{
  "model": "sound classifier",
  "n_mels": 40,
  "input": "log_mel",
  "win_length": 400,
  "targets": ["background", "first sound", "number of sounds"],
  "activation": "relu",
  "depths": [1, 1, 2, 1],
  "rnn_width": 128,
  "rnn": "gru",
  "bidirectional": false,
  "rnn_residual": true,
  "optimizer": "adamw",
  "grad_clip": 1.0,
  "weight_decay": 0.1
}
Rows from block 3 of a small sound classifier, named by matrix and row number. Each number is 50 + 12 x the weight over its row's rms, rounded and kept within 0 to 99. All counts start at 0.
After each channel's rows are labels from the 100 clips, of 14976, where the channel reaches its highest value: "responds to" is what is common among them. Only what is clearly more common there than usual is listed. The data: synthesised sound scenes: up to three everyday sounds over a background.
# conv: width-3 conv (model.blocks.3.conv.weight, 144x144x3, each kernel summed), inputs 0-143

conv.44:52 51 54 53 42 56 37 47 53 46 35 66 22 49 54 25 49 56 46 65 58 50 47 40 35 52 55 53 55 66 39 45 43 71 57 55 53 56 46 33 46 64 59 62 38 32 57 56 83 48 61 38 57 58 34 65 49 38 39 61 44 38 41 44 39 54 67 54 11 49 67 51 25 67 50 69 52 53 46 53 48 49 41 52 52 31 38 45 44 52 36 55 48 83 52 55 35 56 48 49 47 44 53 51 52 62 75 44 34 60 57 54 27 68 54 72 31 39 37 36 39 60 42 22 49 47 44 51 73 43 33 41 36 58 33 68 51 52 46 44 54 64 60 40
responds to: laser zap; background: none; first sound: laser zap

conv.117:44 67 63 59 54 56 40 64 43 44 52 61 36 55 63 58 71 45 51 63 39 37 64 48 43 63 39 38 32 47 59 78 45 58 23 32 49 72 41 50 54 32 55 40 44 39 58 25 49 33 48 34 41 76 55 37 39 57 72 39 59 41 62 50 63 43 52 36 31 49 57 40 63 40 64 33 61 45 56 43 66 37 46 49 33 52 37 51 43 53 49 51 49 31 44 40 70 56 52 48 44 64 78 74 63 75 37 44 48 64 65 42 41 38 36 49 51 66 48 53 43 78 81 46 60 45 41 61 37 33 63 51 53 43 57 44 55 49 48 53 41 59 59 52
responds to: background: none; ball bouncing; knocking

conv.39:47 51 65 67 52 42 40 28 58 44 25 41 48 49 70 38 58 42 49 51 65 60 34 57 63 17 48 40 65 65 51 59 48 37 43 53 25 65 76 55 45 46 50 55 63 54 54 73 63 58 49 57 29 45 65 42 39 52 47 41 60 47 59 59 48 51 44 69 20 54 53 56 50 56 68 38 53 32 54 31 49 57 50 44 58 34 55 42 61 47 46 59 35 21 46 47 37 64 61 27 22 34 45 47 44 57 61 51 44 62 45 39 51 48 49 41 31 65 35 61 41 60 50 63 62 60 24 47 63 56 61 39 50 49 45 49 65 47 60 54 58 39 31 25
responds to: bird chirping; clipping; text has "clipped"

conv.91:49 53 38 46 43 52 37 53 46 56 34 14 47 21 51 46 68 51 48 50 51 47 44 66 58 58 49 26 49 48 47 48 35 63 50 53 38 52 54 14 47 57 27 41 42 48 57 20 52 53 62 57 05 60 53 49 55 51 46 28 53 11 39 36 40 35 44 62 51 59 57 42 59 58 52 50 43 36 52 58 41 49 52 55 41 55 50 72 58 34 54 61 59 50 39 62 54 64 41 73 61 44 63 55 55 64 48 52 60 54 23 65 47 47 47 42 53 47 52 62 50 53 58 43 50 53 49 70 52 42 33 49 50 51 38 52 25 46 51 64 64 67 73 48
responds to: beeping; background: none; engine; first sound: beeping

conv.80:57 54 29 40 45 33 53 58 36 24 58 27 18 54 47 56 43 41 37 54 50 70 49 52 42 55 47 40 53 37 58 44 36 46 65 41 55 56 45 55 68 39 53 48 48 17 41 48 55 56 53 65 48 48 51 42 49 65 45 42 51 47 50 56 47 47 71 56 32 47 21 26 55 51 43 66 23 48 53 30 50 46 55 45 55 44 31 54 47 57 60 46 29 58 46 61 66 58 36 52 37 56 64 49 41 38 36 59 64 40 46 65 48 46 52 31 51 53 57 64 43 45 54 41 55 44 38 54 24 42 49 66 57 00 44 55 56 41 66 41 38 54 37 49
responds to: laser zap; first sound: laser zap

conv.130:38 41 33 53 40 47 49 59 43 59 42 19 59 33 45 50 60 49 49 54 41 46 37 60 47 54 32 22 29 60 51 50 52 55 46 49 51 54 44 29 34 32 36 22 58 36 65 29 70 47 60 45 17 54 44 42 52 48 27 42 66 04 36 42 55 43 36 54 48 55 55 41 42 55 46 56 44 31 48 57 47 61 53 38 50 57 42 58 37 48 59 41 65 46 57 59 51 60 52 73 66 60 50 59 57 49 35 54 60 51 27 43 56 46 60 40 63 27 41 54 46 55 65 26 47 47 39 72 44 48 23 51 43 54 34 59 45 42 61 59 58 59 60 56
responds to: engine

conv.97:33 45 37 27 48 58 46 44 59 49 20 28 55 54 41 48 58 54 66 28 46 44 48 67 49 20 41 46 45 54 39 60 64 54 58 53 47 47 45 65 58 40 50 38 56 49 52 62 53 64 58 47 40 51 51 42 50 61 42 41 37 55 46 62 45 38 55 39 48 26 46 77 43 62 52 38 56 42 47 49 47 60 42 55 46 60 60 54 54 62 53 46 45 49 40 37 43 50 77 58 58 47 34 44 33 76 33 60 33 53 29 35 45 62 24 14 45 43 62 53 46 70 38 43 49 45 35 54 44 55 57 57 28 55 58 49 40 34 69 37 28 14 35 65
responds to: background: none; clock ticking; thunder

conv.46:61 50 48 68 16 34 51 48 52 47 55 52 37 53 62 42 55 35 61 37 49 46 59 64 53 31 26 31 43 56 50 64 36 48 36 45 64 57 58 54 57 62 52 60 54 33 51 48 43 38 63 54 45 58 33 52 56 77 45 75 63 41 49 41 58 46 42 28 43 53 34 37 39 28 45 39 52 41 37 51 46 54 37 33 71 57 46 40 45 51 50 36 55 58 53 63 72 55 52 47 57 93 62 78 48 46 43 48 59 59 64 57 57 53 47 46 55 70 44 27 26 70 77 54 44 26 41 59 37 47 37 51 62 50 46 50 64 57 42 48 55 62 56 59
responds to: background: none

conv.74:33 58 65 52 37 59 14 46 57 44 30 61 48 37 60 55 48 62 46 46 63 42 61 59 55 29 64 60 43 54 64 41 24 56 48 42 39 50 59 28 41 54 51 58 22 58 49 46 44 62 50 52 63 24 52 36 57 55 60 66 50 43 61 52 68 50 40 37 65 57 51 49 60 58 57 42 53 42 53 47 47 52 40 44 35 67 55 29 55 38 39 50 58 49 60 48 39 47 28 79 56 52 46 33 48 54 56 60 52 56 69 68 66 10 22 47 39 72 55 46 46 53 44 47 41 59 57 65 55 50 61 67 52 53 55 45 78 53 25 53 58 63 63 54
responds to: typing

conv.78:58 34 35 57 64 61 53 58 25 42 57 57 56 45 54 61 67 58 22 56 21 54 53 46 39 54 59 46 28 28 50 57 66 48 17 41 65 50 46 24 52 52 42 59 48 34 55 34 45 45 59 48 59 62 58 47 41 53 54 54 43 42 57 51 54 62 32 59 63 57 52 19 77 58 51 54 29 47 65 37 51 36 54 30 31 40 55 38 63 54 41 61 35 25 45 47 39 34 14 48 74 61 54 33 45 46 43 60 57 54 58 41 35 35 49 48 47 61 54 51 68 63 53 51 44 64 43 61 34 49 60 50 50 54 59 36 51 36 37 59 58 56 52 45
responds to: background: none; hammering

conv.10:55 58 63 50 40 47 42 66 73 50 44 55 40 53 56 52 67 22 71 65 56 53 49 52 53 55 45 40 45 62 42 57 32 77 46 45 51 38 37 75 62 59 62 52 02 45 48 37 52 42 58 41 55 61 32 59 43 54 46 35 61 64 55 42 27 46 41 37 42 41 48 63 54 51 25 52 55 50 39 56 65 49 53 56 44 43 43 80 67 38 67 61 56 51 37 47 74 51 74 52 37 53 64 64 54 51 64 35 28 61 45 40 59 47 41 57 66 45 62 36 51 42 57 57 53 51 46 68 38 42 53 40 38 40 50 53 43 60 36 56 16 53 62 51
responds to: background: none; beeping

conv.47:54 53 42 58 51 53 63 42 11 33 75 36 49 48 65 55 39 49 43 64 49 58 41 62 59 56 65 58 62 51 46 47 48 52 39 47 43 59 75 56 60 48 48 53 56 58 55 63 52 45 42 80 48 38 27 46 60 63 86 52 31 55 46 62 52 58 67 63 57 49 44 57 58 58 39 50 45 37 49 50 41 38 47 51 70 24 48 39 69 66 32 51 50 51 42 61 59 53 38 51 37 42 54 27 47 54 40 49 69 41 57 51 39 48 41 27 45 62 37 70 44 41 46 42 63 53 47 38 33 59 57 46 38 29 61 48 51 55 54 45 49 15 15 41
responds to: beeping; doorbell

conv.126:54 51 50 48 39 41 33 54 51 47 43 44 41 53 45 51 48 36 34 54 38 45 45 56 52 57 38 28 46 61 64 45 38 53 44 47 00 49 50 22 43 48 33 40 39 61 43 42 51 53 51 38 13 55 55 47 53 45 44 17 63 48 62 36 49 54 48 32 53 44 52 56 42 47 60 51 56 48 49 51 54 50 52 56 40 70 51 52 31 23 48 49 52 54 48 46 44 74 45 59 42 14 52 41 66 46 48 41 55 40 13 59 52 52 42 50 39 46 50 63 48 25 53 51 64 49 60 58 59 46 47 56 60 47 37 56 55 53 51 56 31 63 52 41
responds to: background: none; water drop; beeping

conv.101:60 54 42 45 35 23 55 47 49 33 54 39 29 33 32 68 69 50 21 42 54 70 60 55 23 43 53 59 64 30 58 26 48 58 52 54 49 43 41 38 53 57 41 41 41 39 39 52 45 49 53 54 36 44 49 56 36 59 34 52 68 49 46 37 48 50 57 24 34 52 48 41 56 46 41 57 34 66 62 12 56 20 48 48 56 64 54 54 35 31 60 57 32 46 37 69 56 39 38 47 55 51 53 51 58 30 56 47 41 60 29 50 44 39 42 54 49 38 49 58 47 45 42 47 49 41 43 65 57 59 45 64 53 29 53 58 19 42 44 45 21 64 54 45
responds to: laser zap

conv.40:73 44 59 45 32 35 36 62 35 43 41 50 42 65 47 50 55 50 45 57 57 53 49 68 17 50 32 66 70 43 42 48 34 47 48 45 43 84 49 57 39 57 62 33 54 46 35 64 62 55 49 48 44 50 61 34 58 54 69 54 50 77 39 58 54 71 63 53 35 53 51 72 38 65 60 47 63 50 51 48 50 27 50 69 35 43 44 42 51 49 41 46 60 55 31 61 52 61 37 54 42 51 20 33 68 49 57 46 59 59 58 41 34 66 62 57 39 42 60 70 38 43 66 49 49 64 68 58 51 63 25 65 60 32 30 43 45 62 67 57 45 56 38 43
responds to: laser zap; background: none; first sound: laser zap

conv.29:50 44 58 53 52 49 50 46 49 56 57 77 51 67 54 32 56 27 75 42 47 46 39 59 35 39 38 62 55 55 39 46 38 67 66 62 35 58 44 83 46 22 38 35 57 53 28 55 51 53 56 44 39 47 31 44 72 51 54 51 51 78 34 41 47 61 57 54 33 49 47 60 32 65 45 40 47 50 33 51 53 55 59 64 72 56 31 50 35 52 48 48 78 74 57 51 58 72 70 71 49 47 57 50 48 41 47 28 48 64 63 55 49 55 47 59 48 55 67 54 57 38 48 46 47 66 60 50 41 45 16 56 63 31 43 41 42 63 51 61 59 38 53 67
responds to: background: none; laser zap; ball bouncing

conv.77:49 52 37 55 54 45 50 60 66 47 64 52 52 48 60 39 61 57 48 09 47 35 55 68 57 38 43 45 57 30 45 33 41 56 57 51 42 48 47 62 58 54 42 44 53 34 62 49 07 64 52 43 53 22 56 63 55 62 29 43 55 53 39 44 36 57 74 50 61 43 46 46 51 63 51 54 40 50 48 48 30 64 54 36 53 50 62 58 42 36 52 40 42 60 45 54 33 37 46 61 54 47 28 56 53 43 48 59 59 41 54 74 67 38 54 45 36 34 46 63 50 30 28 62 11 56 66 55 48 54 60 61 63 43 35 50 65 43 56 27 43 67 64 70
responds to: water drop; background: none; first sound: water drop

conv.36:39 56 43 47 64 56 67 36 50 35 33 51 36 44 54 54 56 43 35 41 22 52 50 62 44 27 51 30 39 47 48 39 66 43 51 16 57 36 38 45 54 50 43 49 60 55 33 27 61 41 57 50 26 51 53 32 71 51 52 48 61 28 42 42 48 36 54 59 36 67 57 53 22 55 34 44 57 81 57 63 65 30 49 38 62 67 42 43 31 26 56 52 50 61 27 62 39 49 37 61 67 48 44 41 62 51 46 50 43 49 29 57 35 56 55 34 61 34 53 33 50 56 28 49 53 49 50 46 53 50 28 56 62 52 38 51 30 44 50 48 64 59 62 57
responds to: background: none; ball bouncing; first sound: ball bouncing; knocking

conv.38:60 34 33 44 58 57 64 32 42 57 53 48 40 64 65 46 36 34 60 37 34 39 54 61 66 53 55 12 34 53 50 64 49 67 39 37 63 39 52 76 62 65 38 37 69 58 67 60 43 54 72 55 46 37 50 37 62 61 53 67 36 60 40 46 46 50 40 76 67 34 37 61 56 69 50 46 56 55 37 62 51 52 55 43 65 62 61 43 69 75 44 46 69 41 48 45 51 53 64 52 43 42 60 66 52 56 51 56 47 29 45 69 70 48 43 61 69 51 56 64 56 66 38 60 65 67 63 36 44 30 60 69 55 56 63 33 58 60 64 42 46 49 52 54
responds to: laser zap; bird chirping

conv.82:30 65 47 68 68 66 39 45 40 55 50 40 42 43 40 39 65 22 51 67 48 62 46 65 52 68 51 29 45 60 65 58 56 71 45 46 45 52 57 74 58 39 55 60 39 67 47 44 56 46 33 28 40 64 49 65 51 56 67 50 59 53 61 57 59 53 50 24 21 20 59 70 49 43 56 48 49 43 42 69 54 53 54 63 52 58 39 46 54 58 46 55 60 65 32 38 57 55 59 28 29 59 47 62 43 64 47 41 42 45 38 45 56 49 46 47 34 62 36 41 53 50 51 46 41 36 29 64 57 58 54 46 47 66 26 47 52 52 58 49 15 41 33 30
responds to: clock ticking

conv.79:27 53 44 51 42 54 64 49 54 42 25 60 39 65 50 64 46 42 41 35 37 34 42 62 65 32 47 38 38 49 60 57 46 51 63 12 46 49 59 42 62 41 36 54 47 76 41 60 55 61 43 45 36 58 43 24 52 53 62 31 48 55 49 36 68 39 50 66 32 57 60 64 41 62 46 36 75 45 55 69 47 47 38 21 56 66 42 56 45 54 51 48 60 44 35 38 63 40 21 49 60 36 57 55 57 57 39 55 34 43 52 61 53 57 54 44 67 62 38 45 21 57 39 61 28 41 68 43 62 48 41 62 56 58 30 55 65 63 57 53 58 52 36 38
responds to: laser zap; ball bouncing

conv.33:20 57 49 63 51 63 38 39 43 63 22 27 64 36 40 43 50 41 63 33 49 38 48 72 68 35 43 36 23 47 39 57 57 43 58 45 49 34 47 38 61 28 45 54 53 53 52 48 60 46 62 59 51 43 57 25 58 59 51 42 34 32 19 39 60 46 37 61 46 51 42 55 49 71 53 25 47 39 39 65 38 42 57 51 27 67 29 50 70 56 45 51 56 34 45 39 52 54 44 75 48 55 60 57 54 53 27 52 48 51 54 63 36 45 30 23 34 40 63 58 47 51 36 34 33 54 68 63 52 51 43 61 46 56 41 53 58 58 52 60 47 48 60 61
responds to: background: none; ball bouncing; knocking; first sound: ball bouncing